config = dict(
    arch='efficientnet',
    dataset='drawn small creatures on textured ground',
    depths=[4, 4, 4, 4],
    widths=[32, 56, 96, 168],
    residual_init='none',
    optimizer='muon',
    adaptive_grad_clip=0.1,
    steps=5200,
    batch_size=384,
    lr_schedule='wsd',
    weight_decay=0.1,
)
Rows from block 13, named by matrix and row number. Each number is 128 + 24 x the weight over the matrix's rms, rounded and kept within 0 to 255. All counts start at 0. Numbers have three digits each.
# convs0: expand pointwise conv (model.blocks.13.convs.0.weight, 672x168x1x1), inputs 0-167
convs0.136:180112145132147127107176120126132114160121155119125137162121164120110123107122137138122088100119162068100157129144136151143089154174111099164109141137104164144131132096114138153060181161127119141129092106112135133150127076119126147119080128144137178145129175158097084132143145105122132081148146158110120108155136175153142108133164106091122149133142149172128126121099177088097089140147122118138121162100124149151151193064137130070113120132122157106107153139101108100096053141149098179098143119133158107156
convs0.137:148144103142103157107140149115117136109153102184151104080070133108123190124127088095161092129134147104114133107094140110097146157138107132100099164153142112094120146129141121110157169098113126166123073130114113141157128145136145168074106120117164147140127147125148155108138106117119112080106129126149074133174075130142110161163180117162148145092131105158117118116150175146110124105095113137163114094116115117173067111102125126123175181132133118135123113178139135149106141133159152117150114126149085162107
convs0.138:121099175146079214144140117120174092150111124109121136119133136128118133111133111150076130135124076133148140137101156103154200110161145109134118128165130095095110151117080148096153103144122123141106123144141134103115178139143114126091135110097152134137144159124107164132143109137126145112123125116124182104129111131113153145121090177124102103101087145133134138162117112145115092101154122147107089131135145119143079116073150130167118135084146120110130120147141093144132152143116104124118128126124160081085
convs0.139:180126127105125138107083131108105140136121168118127139094125122166145150139138164147078121135155110142150109165135122100159145138163070123139117125152097115119090172121127117163131111105132127157087116117120131157168133160093100139126141131140054117146139141151159122081130165096133141159146145148123147138144091123113170069160146179082091137181109137114128164140141165186146096140143119151119134130111106137145133123134131101141127162151142145147138127131137106077132111154192166116167121102174154126113
convs0.140:146152146112141114180133135151098116140170127167135128134110104117092147134096135147132162164125114071138128154134146130109187156111155084151141137175130121112096123132156165125153130145115135169101124116136134135139141145102170099133176167104129121148153142113113134117143132126112140143155132130120153143128144124115113146065138106125129099093131153108101130081160150156101097137124125117152118121131167132125120144110137178127129128173086158157155128115143144096107096129171130134144161093112106142167
convs0.141:142143156146125143125068099137106130159137099148112130149096102122082102124161183115137096157171141135132148148129139138155117140128131124175154152108125150102136123109098096202166087097150138098066107132158127133141115128130120108111109118145123167145106178176141134129145120120141145112117147155157086102153089137120141133108173062114141156103134110091129121143101106126172145136140148137090125165111146093172183111121141161124093106137106130110145169144142073122151109101136118156122114135105113107119
convs0.142:150149110098133161128171115123097149139140100127155162114129128107115185115145080143131163094159138114146145157128152154136138138134094095129107162114120069124092204101131122136166110153118120105095130147144140151098179086123114150094158161079158122125101169042144172167141170099112080086118161144140177124119141196125145183106149079113154109149121135161178147158126152119128137090149109120089117110124140103080110111132117124164111153133144119113133084121173133137141149159085137122159136108157113138099
convs0.143:153098088134165114096136157128124115129125157140135111147153131134100165152110100155129164123053150124148130083088116134159163088160118105146118097131127137101123113157127135101129160147095165139105115111120084111149077144109068120117119143152127107203152111088101137115158250094093100167131087090142122062154106122107139182133132102122092081117178149146113112120114141070086119174122124165106198145126119120131154127073114110086137165122117111148157103082097096151148108132070125143095134127160129072099
convs0.144:132136116140148097094134138116177188080107151180123134137137128115107163102139166140071094098077129099128109180136153162063182164068142153153113139149085133141088141109095136127131124164127110147128140142128143067125149092172129127075176117116137114122146132159143121115127192105122159152120124131128151117143109102118138126145100115063118095151092126135117113154103141093127120147115125031105139122088121154135168143100121113090146082168133133134157201170139094178129121118139130114112147130124128124121
convs0.145:166139138138113138147126126128167133125153143143138148135114130134115141105134155125073151125134131120156132099139133097092174139172129142150145148101128129132134141141123168099134098135118112140158130099133117117121148153127132141135140114118102106094128158100097145118120134158166155140115116133096163152087116139137154106139120122145134147137084144126131123094119154122157103158157110131103097137149112145140088119117106154142164139110116105123134129106095105132118129106131114097119150161132163154138
convs0.146:113119129112142129135133131159162119117151144108153159122122152108131106164130132104137126126168165123128086124089125163166124147103098123093152113138128132143163160160167133116119143150169125085127134066140135140163144120136149131138154143135142129124131160157127142158093155129126096133140108111111110148155112141080120117124122157141096127121118114153121118138098086091137155161092120151116108070125109146121097165136128124087099135144124184108146119132107150148189147133142151108126069123133093115162
convs0.147:130116108154169111135056139120139122089165124131110149124124136139155117173147114143156150136110148140128129126119112140141124111121119144153120156148125129120163160096116141108109170144194107159110103123164136112089106170106134083164140123114104114113142101085137122096095128128129158130131094109125165098116141090135112113123150115120101119110172139075088121095154133128127084086116128118158116109112148101143188170142059106132145108136124130155169156139149150122138193172151149143153068143119121090128
convs0.148:141131105104123143153123092118105110136143145130131145121148108122141107135139131183126140147129127128124123121096140136155095104138087123127138123136121123157102149116093109137127146155157122153106174118120102107120096134125106098115095153107118159128094147137133134174095146144104148150117160120135123095126097137136120134122125118105124114139130148131143125111128104128134130084125119114167119126126131168090110106124137111125155121111116123136119120129130102130097141126115193083164117152122156150142
convs0.149:116084137157186171131110127111122149157077095118154121132131113086122130160121144127118122112121123153116146129128121121116081198129110125115092117175122117102101167158136162109105085058100120142133106108171174124156122143111120139079134087128123124142088102098114173166115129157088099134133063111100157132170110123113122120118083125127089108132086127112156149128109122121112085127170118142141132125101097128131145160131195118136131123091112158170119160120118130112077114131173116121152117142124131100135
convs0.150:140135173133123158117088162153153098114103189126176124125111068158188124115104143160155127163115128131108125141126119069094099130151126131104088123120153152152113192128154146110173149104166101163160146154133121104095117117101100167153155139122100094104123152092108172156083137112105189110154152125140128072163139101081178161074135164128123106090149143125120105142136198085115111114061152141113058160138116116164122139054089138139128110111124121107118143157123152149136080132106137146134122133086120136128
convs0.151:147080133171133146171140096106121102186115136115153132109117067108140155136106131106135136117142140119088138112117144107102103162155182138109086143155161118086145146118122132087146143125164141126171150126186174120129158121165074136169121141156094108097164143084105128131171143131116109141116098120113127085154135103085117113147145119058104117158163118130096073127160125103063152088142102122142138140107086125131153170116150093111141170121157120183108115127123155119151143144128138112134104098133151123131
convs0.152:125125165155130124139119134084140116133106126132106127128109095155116132146108113171152131100126162150142177159135165109125099166128162136136117120102122102130132128161158149139125110137138128111131163135134143127117108109142168122096113159150132113115118131124164150147133126106156126138102106116150119155112113133122141192120158146127147129141126128158098091151101192105128110159116104084139144128183122154075088090169123127115110140135151160145111122145148133140135097167146163146099156155153115153132
convs0.153:108152087058115135155104139116105147159112151114115079150115124134136136114124063121185156131121118134140100133106078172121155122121134154187126133140129138134112116159124143107044160088117088131128106130145180135124168144125163126098105089105133134116150125144166138138146154141145158121105117047169136136096142115149143129129175128152124123163113086182094118115117086152134142122108122188103093166161100156138097127158147147105214171109100118146136139078077112088098159107132160166142138083131135139085
convs0.154:103149132123153113097152109116111144126122101160153081123133145123111121101101144145140104119146153134120093151118142095115121142105125145185154098131169104141128107132095149114127127117152115101151122127134075147129126141122153181131128118134143102087153187158105182136084135118091117144126085142111072097138117128132122129129121182114092104142108104136138085123147117128139126117142161103157104154109096096142150109096116116096145164103113123126152131163113110171145121144130190176129106080140103102111
convs0.155:147096092126147076125133102115144126153099116130136132110140118116093110154144139132156126147124153122142094111135135137116131133157101138170130129135122121136142087126119097167125097169147157113134125101158129122109180174139127092098124079155168126131103140159158142109087106136117140122117120128114104138164123125146117141126092154106091135136155191125100129099138136102161118117126109161102169153107149106159159112111089110150122074090158126157137127186139120159122133101147143085122160148122079145111
convs0.156:123081105146120111141153157111102103153157129173150134120125144129113145164135151139117094144151157074114145149083149135102128145148166146128135111152078169136099130146098132119157092118141112186125125155142113158113170095112160163162128140143144140114148152093140103117143140145146070106103091097152133134187141121147132089112073114106146087170111154141101124122121065132166131136118078099118126139136100108092115121105112117135137101131107108097121115102108092066105094120181116112160126051190138129121
convs0.157:126153183112131151087095113152135105110114112134133177096086161125147137126155147157134181113164098080101096159132148149167098161120105179147104098126112134084153141158135165132126124140093139197125128103166145139139112105159126128124112136119137126146092127109108133121140123125091098128154130122146117114143104118166120115116099080094111128114150116148132136121134121113145146136156099132121144160107144142157142107094100129105172116146100095134107123125160132129131115107150135110168116088093101141157
convs0.158:137142131131143103121167148127118136150117156114130104089100135109145145127159116155116107165194187125115150137104151083115157115142103151109129140168099121123180059143169156142138152118155163170114145156113123148157132129128115092150165122121127142142122146153163155134157144097139151107107092104125161158112136113099122111120109067116135150127141115166107126143116129119123104157123115160102125138127101141112109141108186155153155154139134104115119150131135168134123117178088110131112117089132135088095
convs0.159:158124124119105103051123114157156097156143138111132093113103134195123093155138124110144150066133142063123133154141112098116121114111140115158104143095142128115068128119150098097129131140135110117164150121118105095157126138145086148145105149190128099118117166096081088118129117119131102178122112052121148138111105160126139134112162117119108133115116130113099111128120116133139102099126146135128079130087150107123130118117098116128117114112126138107107120154152124113108115141125146110072174155107120141146
convs0.160:121102147149128090131149134152148105126115127150122137136168123112095157137066133108151156146125123143098148129118114115122126115137115143147118150117133168118131118116131099119113149110142147142116126127133113109103073125111110141130151131139118124118134125134150149090141115110111138129151120136120082104126134132152133146135188090161102138121164158125104130091101113140096139113096115114121113115143129152113149116135121116103136114079122128127090118093156113161130127130152102144173100144098148132146
convs0.161:146205098105156141034152140120079174070094120105107169096180134159101138106091125121106142146181109080057064113164107155164123143123088090108113088106097132168196084184150145131116130151104128090184178166161147127105171134099150120103059132155063051123126096118119151078131109164162162129160119155084133217128139134121198167186127151076081131097120139177158122158129163143116152150159090136093114138166120159086164117094103148137151161133155168138103135070091091143120093149127130075132071131164062127118
convs0.162:126112151114132116149105083137099101125111097128163129188166160123144149090121166131140161161124132119060141094150145155120101134125093141154085108136148119150118112151141141105129162080146083171158079139094131128160097201080126162154158110096135130110107104148064121137161117100104104103183149129153097156165171166168100186105146168200165119113154120139147095078109088138116097116139093128117127147119119117163162118114153126136146133099099115104127093091122154136129158134075132108126121149176157114170
convs0.163:085128168147144131097090155150128108101126137207146110151117110132159100167159161138172157143145150128129156113102121124132143115114144095162110123070140113131127152169172160098163119103141127127111172109142104155142145147088111104150098148143104132088111195109122150132117110079089126171160135132170148117090148109133126182132123172144166125153101089123096126128150093103145110120118134139155116068135113113146125092154127152197178141124160127123115144151121095172098120147098168119092128164105092112119
convs0.164:128102141089111135121121117130110165114144125130137122117126116110123148141107126131112135158127138133132127106140105103085138139157117110149123147149110165145132133110140119113138139156132132153149128133175122116142117158152134116165169143105104108117148144100142139133125173120131134135174125139101142137142156115099136138150138119098131140111145148099090115134124139117115117113171124124106144115117114165108119138115118141116137151128139107122128112136162123138147098147143136110116130089098136097107
convs0.165:164159146117131137106137128077108121073134099158089133164178128143147125138134209135121138103118121122122155096095063180170105104112108097131155108136072130183168138126088132174077156158100150082116114154099120168129157086143110143163099111180120115120147147138072129105089097145093104131188138149087141145116123148145127166158137125153168141108076125134161157169160148105099106114133084134181142166129083100139133148095148137121143142130101126149109108103144117144105107141096141120103087099128156131112
convs0.166:165126176130115161103138123149130122069135132116105144161114116107120125122104132122123096112129170103136136140128105140168101153134143103144117119139078154134072165091120110101144119136140178152131117122151136121116118101084154127100138143114148130128082147141117142151132150129125113132135127168101132149131143165132121158134111101136162108116117077133107103159087097120146094127148118137095138102103161126118130196094149114105124117151101128117098173129135081181091154146140128133126122110161115113118
convs0.167:082123083167153186126126168091081135092131128084133094134084138110169168133145173140162156126120171136126175089143173146124079125168149125154108079158105130155086132097097162115158091081089101143165074139136166099117159128130110133101095124134130132150119133056142137155141092164154104129123124090126120137127066125111162159151125135115149124155091101130159120107164148166159164151107104111107137092079137159128160147105137126123091169094164148149067176133097087095133109122139084105168081151153066123149
convs0.168:123094101121106137127124135058179103139131112144130163141150117124134084131114127129129163094116117109114113117091124121124165095135136114123121105098109165127119076126090154151139105146140075158136197138112133111154146165173123106122174112117131098110122148108168118126159121078122108101144114179126142119109102104140158130117099129105122150158116126174080157116154114109131123155114090129111101151127118156165091085089098107146110125149150153128131131153132152140160093134118131106080137141114134118120
convs0.169:093113124108141160151139116129118138142145124132138147133117118068151134133145130156133116148142126134129159158131118116129127122138156135111135127113162159153088132067158131149139109146151133108129136183132112154163153130076164171106149138124150121141145179141146128138106126143129152137120113111117097082154133110134130138133090138097161111115114125106137135091113136129148161134074138139107106160167069128113140140106155134122117145115169156137100147141127160131142121088147140184133147128127105121121
convs0.170:114136104133119107127101098105131123144105080099143090133081110089104109137109095137094160144096151155106125137151163131107153097143095141129128113137114158128093144107127152113113183090135120117123132168144141180153128158157120135134161123120126139123138095104109103161145130140132155144126130124140162146109104127179130120109129124162124166140118113106139138121102120118102138138129112157157126174107135129127122154108168138089142109110111127145127135167137122113118129153121131111146128124137129148154
convs0.171:153136187131115114153086112157140127134180109183144163161074134072149119110137123160132146191130134149152078086077118109116109132126099152135111114140122143102091067156118125119169111137167118165112130112105134141157158112138141123171126125131111142115133125122134111107150149141146138140151120132108146121145106133123060128170114128153121147138149118142116127106103070146155110099120149140111126128109099105102126161135123180087121114103136132119120128135091141138156124128130144119171098096184131144157
convs0.172:144127120140165128148105157171077145088140130125186108130160174123137081148116139148088121102148119124141158134124092147140133134161129123132138161088123126120106166089125135104187113122148167127092101140136102133165108123107085112134148112124093121106158126108120111106115110175107120100133113135102128133082137127121076100156130143139138113132139116127111125120101152136135149174113103153124158124102097161129188123068121116178148137114152126130120127133118123093140138145110116155138156166150103110126
convs0.173:162120147139131142115130122109150123079123145135140143115152120138156125132124136100154132146093138109153160119156150119138139123127141155114146110134129106120137124134158124108119128144141142132116157106143111160152165141147110151155153141115112126136150126133190130155110132126146168130103126138098177165111150140111123139132137122152082205083175133108133134161096128155169093103143137128142122148126161176160092079108144094143072140111153114101155120174127092088141111144103119102127129142135149091101
convs0.174:125096112102091106114126109130152114121110171148139158117092112096139133125132109107145139156154121091161145107117130110110119116137116121171150109120116157117116126122121102168121144101108112099150135151093138150170129128072128163135148156134159095117110140151115097151131111143146168127103148155141119106153154129146127174101135128102114102158134129114134122072134141117122136118156128123118125139146125170121105146130124127085103131110129127104139130091152144140138150128160136141139129101153117180143
convs0.175:138118125093137191119166120177147155108158103106127141127106146090092118162127148107102095148080124138091117128127156121125139127114151099121137122111107139100140099133110126117140076139096098152127115148162102127124121122141047137099156093129140137099076109112142147135144164159097142161141078133135124139095080146154141157149164128128209104152104142125149105115113150125104133109199153145100155146115169142148157110133115112092082107140133104169174107153086105111135094131133163152126175142157133162115
convs0.176:123148173136098137108077122146142048152148134153152049118103167147115144103173204196117173195116137114103139095123195077098170144150135156154093105140104102163142158127161177102116149095108102125107115123129121199102115089104152169108163131115132132152160164081141124098140152123137153139144138132140151103157142147164107104137131173129200175118143073135141148149109107087135124155088079129133162083120092169119125137082106105120164120122122118090198110189147145098096100144116136098135124107139108177157
convs0.177:143127127124125130141179121170112161160126152127111181130168133125108140166090084139103108155150154159100095118168135095113100108131157195142150105146138132158084120121113174179067128151137086148175173131138147115156103123157159160152111115102150139109115171153090112182109173157126121137138097145129148142132155104137177143129104165150093098126152154137117158117132124102110135124155133137112116145147141127160154132128087092110131081121097139072126098126114104160144155107132127097175127082131164174131
convs0.178:091144159145116150182093144120125138155082103143111172127154132125106164097137131087177123130136104145125104058126173122093114130133184108137116131125106107113070138107089111154109148153119142099170152144090104142158168124162091146147176101126151114123134114124158119102095092060112133102136160128114117129153142136181141138133168137098124127124135125142124130136137135105123117133129096182149120102143113105148129119047109143130111138118116067137164119102128160126083102126208095131136188125122112148131
convs0.179:108150117123141153167118125171176130141154099106112091142081116148082137139119127126114128135127095124129145101129138134134179127104167123116112073121144151108111167117072106181148114152143142119150157125142125109152140104115155127121118133170146131118115102108132102148114091101096095125143127111148126125116116103116108111122146106081086116137141093146149135119115177122121167095128129122120135109123119116133136119139134119145129157092117147136131140136096124137080098133114107107140126138091094110105
convs0.180:123148147139098123144077087122118158103113081103128131190067109098143141145195150085107119148138108128120118146086156166134154093133121169154130159122114138138142088102111099147112154114116137141082096114121104121151112127118097169116156111152150132116074161107119102128136147159128102078118122151114131178172096142163132169126104142130124112138089123124106161155110133104150136106125097162124140130138135120096131146136074131081128114102116124147108178090132105155137127162084118139180139102113125104101
convs0.181:135118108148137152125116091157138120122153164087068150136142118154136110118096097119170181151112148144123153087105154133141171078085155138134147101087150120114090156118130119158106151114169120138173094125154123153102130154134133121117144087120094104116133156100126152138118157146123092103102171113139093158114093139118139153175156118158115108122132108117116151173133109114128128093151153125112126132105163108155113147142106143103115105090128148132114096147134141120101134122139110113143140140107162080121
convs0.182:124102119109144140096145167109122104153140119115158137074121142107146119123097122142152154111078126105168157143115152096100134143135138132148136109112133133126121126137140167095109107124092151133121137180133113140136102132105113085149150132124121110159123170100146156148117108112142145105124143139124109145117100136115124153157133140135102152104110147123111154116159140101144163134119105138129108112140124137135157141157117147108176124112125108143109113122138130121143157113122121132126107149143129126103
convs0.183:136145128127138159132074144146174078107165147121130086144150105180108151121147139140143122109122109154130126143103135106121129128171097131075147123125099132115156131102147151108117152145139156114125158124139159143121124131102111147130138121155113145115148131105106156122101109103095135148136174133102134102124118161088128129118139173125126152103160140136121141156120111179132110111133113122141110145083155122121187137144117133116137134132107126129147171154126125147136101122123089141130133123124104119111
convs0.184:108122102138131153180137114162114143161116134147108151107149114153118114138133082141157145090112107118124086141134139150140089148095075128154112107131123125141103132098141097100101094115127140131112117104134164145106147135124164135137100132094145149131156139129097109156127182127112135121121114118086120156147126138141149127144097138126143154080091126138144129098156078126134144107139121129127106112085142147105148142106123132175136106150146116139110130147154148109113133123096133121126155128119145109121
convs0.185:132122122123106146117157130096173110175102175126153165123113104113143131087156102150136101146162103135111125144130110129144169127139116111134144111147139150163144118120136125140129143104113087189123090137117120148122136160093128147175141129131129092126112112128113132125097145110139162139109141129115106119143142123120163132111102179114141112130114082126131086179126164130146097133086105166113157115132145109139166128138086132125121141104132105132118136111123116079116117143093114147150139110124115105100
convs0.186:152134108132121155120138104152136102142146121140083122112099129134123171125156113111154130126162156141127093148097110125111105126138119137145121117132126125150119152133118122122115112142123116169101137130178104139124122149109135134119134086139149131132111138131134109138167141137109134110082116129113148151091123146132121127146145086145130117147135156153138128101130136098141136126141081130128129138118148113152091132099104099119108127136142144108145109139137118138121117128149121093138113106145117121096
convs0.187:148138128166079116119125155118136149104133117120093133125129129138079122124144150150131153129134108171125102117092152136145159099142120173120127143114168164124168115113118155117122134143157134139160121102124118128093115154143152107098107152121132107117088143152116134125158137133108107131126096130124136161112146152129099150152153138083127140129099103174155107158158114112141088141116136098136116123129121131093111105136128089117163151104169151131115118139142116145142135127145113104116115102103166095135
convs0.188:105152107130122153126116085163158074164119110125113157138114146124116103133132113139162143113155157140067114127070152066110134115125089130122097080128136104187143151140126108124173139151128166153140142105128092142168173080071127125127108132132165130139129156144096119145119099135112169118164161166142144110117080163136105155147119119077065113185139154143145119141132157122120122111070143152116150116109151095155106136139120110104120112119154169121099126149080145137132140106145137059089156151107111102124
convs0.189:116120109138103082151134141129132170151106128153165090145098149105098133102135118130147144115104126090132087138115144111113128139128114067121120160128144106136115139135095142108148112115115123138107135111136138137103115129125097125132147127107119154112130132099110137139105149174130146117153118116149164117114149153151117098160138158092125175128140140138124111150152134142106114108095160103126095117155095099124134159095100157112144129122132113134144096109157121102099145156123136103096111158119124148109
convs0.190:135108101134093153097156137110152120118130120145075122127115143126109145129110098128126148158148165134112089142121172101141136129152081099178121090111134135142104150127158132135150093110082103136109109126108101127106132165128122113103136113131157107179142156095140132147103107119127137149160112141137119115112141141155132141126144134132154127142141123149143101136102151113139142156160119129121130158136143135079152141137107134155128117107153148111137150118124132117112102123099132118142093149102166163152
convs0.191:113168145107142109131120112126112121111152105134181114079110131131129138131165129130142137120152127125099123125129129151130131118132095091130107152121105095151120152116160145123135126115115155134131146161136131159125100099076104106124090139134130143162123144132125106122122138140156106162135129140103170109137114148120145130118127097136137090147121160106123138099105141118158125142107126144121135090160105145124160147108128136157150135124155123119121134122136134123137049126098134116139160120138134126095
convs0.192:095110100209159121170107167107103156127143138131150116125126129063143105129146126195169148119085169143105146123092164153118115140119138105131103126164116146130084127163166189137098132140134176117108116076115132102139124162112149133068090116126127117135133165132138146137124103121090124156140149085097133114147146117106133109162090131084096106154138124170122102099133148139161154143152174137123118145111117135177124151106189126143143157167181146148108139131104127151085148140131082105167100179144156111144
convs0.193:125137083104134120126105132113154086136106124120143111167129126133111118138139108121163115144144143144138137123103103097152126101136129076147138142141143114149133151128149123129156125125128126106077096090150135145094138082105146118131132141132135108137136145119092127114136116149130175114143139155109111120094128153136115125141128112100111076167118138125137122104131129160117115155139137154133114130109143113110112123093120137130142108151128113162155159138140109128113098144134145123122106169139109096120
convs0.194:142118113124084145108107143132108135196192113158138098132128127132117150160097114120147123114124109149112126174130160160155136115084124104107151157141112124150195126122178137094164145122178096157127111130099104152103109150105165124124099127124126128176136162118137128122139141167137134127111167153102164148140093130115164094134136142186098135130116142158138139126106101153152140149133130143145132093079114125108097123152129096155123141136117102107115101093123078132161159128145130161155130082123099131128
convs0.195:113120190111129142152147118091135096144120086143124130082136139127123136108170110134141105154112136160141092109122143142111124129129148127132148119113097108135120160115149072155113112161079120100103147138140139113164122113119099122083165125126106125098112112184096125120115133116151148105095143100125159168128100140130096168112147140115132130125133149131133129123117135151155130149127120122135147142093109121118131137171133127143123107181124136084142124106111150126115087094123156127128101113145153117136
convs0.196:130146134151115117130119122120097160084110103141110160126163176129148134153089139100125078116131117168095111134094128110113101113092116148125130120129142122137145109123143152131102092158160162136106116110098122155104113137151150137113106130156173151098112133129136130163115156127145130144072119144101104147168120131117102138125139160124114123168122135169138133128179120112180111182106110124157097095116130144145112133142093127120143104117117185131167101149162143163127120132131138133126115047146145134121
convs0.197:134150148124131136127129094149137142141147107168128153118120140113092137105108125158109144126105113138128129120102153135146122146140118130116096099118136134128114133129112135104122112138120147135146132128181145131182099097101127153082135081132145116164103147119105130154167139082140141125108092137123124102121105140123164136122140096146145137126121153146127100118132126083140103166129118122136154169086157124156106162121142134155135123147127128108130087094116117132114128126097112082096121097132166108087
convs0.198:125126119134097156111118140086128081148138159126146147094103107140156108113113158129117105113124153109097139132110113114100115150142153127120081166157122177084152122116116084109109152159094127131131164108149157102156139151147127152141163137172114117110112137090105140109138049104124114144133165119156135130154107082130152111160097137129099110144160118120148128104145125138127155161110120112128100149115117147131154119111117133122086136108126108151099119104135109106132099127115135105103107122133094145120
convs0.199:145148095119146127136120141145137163088158128127148153144107113113142144127149179113154089138205107100127109085118115153125169093112132172106107129112122122140131125159110155104074085126109125104121096158137120148071094134137140122110120123164107182121129119073107075114116109132148132126112111121115177117117143160113125152155075138074127111144109156159100094179129163119138112128131097155126110185124118151118171085147110142153128152121110127152108115110124182107141139150110136147107111111154088144125
convs0.200:078134133140148111104118105147140129112118141134136141147147124087138132163113103142127107175125121138110124113110112109107133153144105161131127152120125127071162128122101136102123145121113118148144114127153145145143128146129145141129127113132102140122151132147112106125115102096126130126105123099121135130152124120128112126164128164131102116141107112164113117136117153126143152126137126105109119136105128120162111171122142130123136115156111147097135097156151105147113155154095125143158100136080139108120
convs0.201:088139129158117139129152095117147127108113116124138155145127130145079124142145126135167135122130153160108136094123132097116120095133130117130150087124118108130139145138138136105144138111133137125179132122140102123098123150123168146126103124130146108133114155128130100177114117146116105108102173139103125131173098118097134097156136143113088106159131142116122120113144127143136107111098145121112113130136097117139093167121137138138118103125121158132100139149157118159105114117141131177131100080112109100106
convs0.202:135118119139101146127122147122112146178113156175142124128112127136120145137163126078161090114083128148096130125131147114162072131143108151136093083106120134114130114126155108127096133085141108125092134090101126096150138138140092136110130105151089136126124144124113126143115122115106162156137128097125104168142118151108169114125143147126136151118132132156148140111152112134121080131163116137122153168118143095143117156122152139120114111124081140093148117169117115129113098135125112166145129137122178115136
convs0.203:135109164126157141098136092140130134123113087165127119168123153105139114100132144140163166118142115096137107141137113118123088106113124135164088153192101132142096159124143098164130109125127175146161137154134085075145144166138170123153144116093132135139126122088131116149122095108134092132106122110084085129114110094131160111132153142124182144097103135134104102131117153090156118085153086124149150160156138154149122103122118111098137142095113109153110156102132089087148175146113173137110143129128146121090
convs0.204:139163096152146122095129129138142097140124159115155112125133166122114098158117121120147085131154158108108110142114120141119150157175151129138121117090147088149103156092108143110101146104163125081137127145141131118106113130121142119147144129118092121129105127128120106114122106100116081119122150100120099060108099136119104121139142138118133118110167103127137137133094124109097132141086122123146122128121123119157142142151088146148131191132152161158124145091164139179149181092132163145146162148126122115138
convs0.205:142102104112168061096108104128180082131129124194160102130146141139116130143100114134128177111103145114130126127124073166163148090119130116128121103165147112130110157151113132097123093135129110101140099166132126127132152073151133140136118108128189086114146119076118074124134089186143140186119138110116089106155127139149095134121111158132128098176099155129111140136130122112138146159128122160141167099100114148130106117126161152080121166121099157079163129076114132120122115144120154153138132079149158127097
convs0.206:109086130121134114130152149121113145111154124108101111157129136105137136150138149107147132117129151131115149152166097146143158111155176156149155146133109131104140096136137163161120151132115131143098129144139119117100115121133166110119127104121142130141121116118119146168144132140120145126136134108135124117114101112098106120119113113119132097089142119138122140114140143118097126145148129173106140138126137149112131101129107141121130134138134152125135091137169129152129147125128141101145145146148131082108
convs0.207:190160155171098100142098133144155101176173134101120134138135113087167139098148149101137154169105119132108083096132148182119176123145100174149126128147158097102101109142151132158107117162115112142191129147097158140129129145100074129097107119148105124123146162141179096079146133151104114095171117079150135161114129161155101129069143152174090112101150138109129144122104149116128109170110119157136094097139152084166090158096118137133162135132126132127130116133138105150151104158134179145160165101102116132091
convs0.208:116132102112121111112098105111118122149170137151132157124108150100141126117142116135142137113134123118144138149148142112110131108112150102121132134122091124153120099130111111131118110145130148164085157157109101139090116112126135142127147136139130139090126131092134122111077090148173162113095106115130151121139140134128094162129106126113152118102104113149140097132129163121115110108122162138106132107134108112136132149108117145132106113169144126148116110127167130100100115091103144174121125134168143157111
convs0.209:141112156164130126154084154125159129123159113155122146103123072091134141093156098102153162132075135133160127113141097126110142153172177134140115110120171134065126135155132123135107117120095141067160138109104151129157128111088118156095192139142162147127150165100180137075107142078074112155120123112135132124125128170127109125153113150161151085129125091098129110110120158109137101155111142185117129088124149103139161111094129164159127157129123110164149116114149130125162099115160105159175092125091128141143
convs0.210:165142143128087088154150156100121101091115107123130089157169106164158125136139112129117155087144120197104116103109119109120146091133089136112157107107124123111092138113103121156087124103139115123139105116090154177166145174122107163135129109108100112141137133129115118121089094150107128126142145124127158130117125159146146181119163152145118112075107110116118155113107134149125116159157157121105076140144080138123129097132097172126186174094147170137106123142137122164169106145130134129115136123134100102112
convs0.211:168082139117167122116151128122139146144151109152147089151162139143125129138203168142128133139150166100155175165108084140114184139105148171153132194117147130132117123165143125136113188121162094135128071153130177124073135161120143138140150090135125122149117098083144190176100110164112129122122091151139141099134095163101108076111168142100116090114116098108116168196147150117125124117163152152067102131141143130093148146112098104143138108167129137079140123102145103099131128149094171125140146073092126130123
convs0.212:163108144129128141142121110097107089142110099106128089109111038142148164076160113099134134118151137147100107159112153133117118129123140146146134140172151131181141118096144149130089146137132126172139117152146124084138064105103146081132093125129171144112085164127132148141119144111166164139132128148156121096081102136137112135128118109079160109107114139122126156129131129143140095110096075123123119160132118157135129120163084092164091150101132164109143146114075129170173139110130125059123114107112125135127
convs0.213:154131111121132158131102105133134129100151127132103121141140104101133110129132130126112140141139148094112132090116121106081124167136103095154104151175150148116166135144157119140110152125130135103069105179119110120151130159124116146112142158129130146115148137153151143132130088110109171115121139113137110132144143116157141152142131102108085118174125133119146092115103148122148128077062117098138108161124094155134153101169154143153120155099126104143083117160190110122118126114138125114149133124125114112118
convs0.214:156163111087099082109138099120138117125152146160123082130147095116157110113139146147158119127143123107135121121163119132148092133145123128113165127137118157095091116117175133115158126130122147107146114098125129121129143166145077173117145139119112147147121124082138145091059109124138113135151114116098108122129184112151111120205082113110110086105101092141132141124087144122141125140126111137118132077106132155124105145157112142131133110120104159090144096182172076127150141131135113137085145103152110146159
convs0.215:176130117165165165108118143135147134124109112139142159118115129106113145128115104137178149130152138160155158146117118119163171153160140133153110141162116150154151111139173135116164148091138125130127102106143162101125091167115109109139126126147158100136101147116101127123141121140129170127105049116120127137093149123125143178135128114170116120115110151156118152117108161128131168086114134119067128142141129148125144139178121107141148150132133164102132154130091159114127119126140115124127118118126161130134
convs0.216:095106140171156117098147113096115172135159082173102125152095086142133084182113138110130141130161136126113130129121137071092107136164111144131102080130138117092112141143136115147100133095109134119133129110141153139094128168176100123139112129135114133129170126116102109119146174140109116115099128143105096140176135126127132160152096160103090128103105130132124102121125153118060112126106135133148095157150106147141122145145064137105185157101091103191164172118123142130168109125130122120158134135110136090097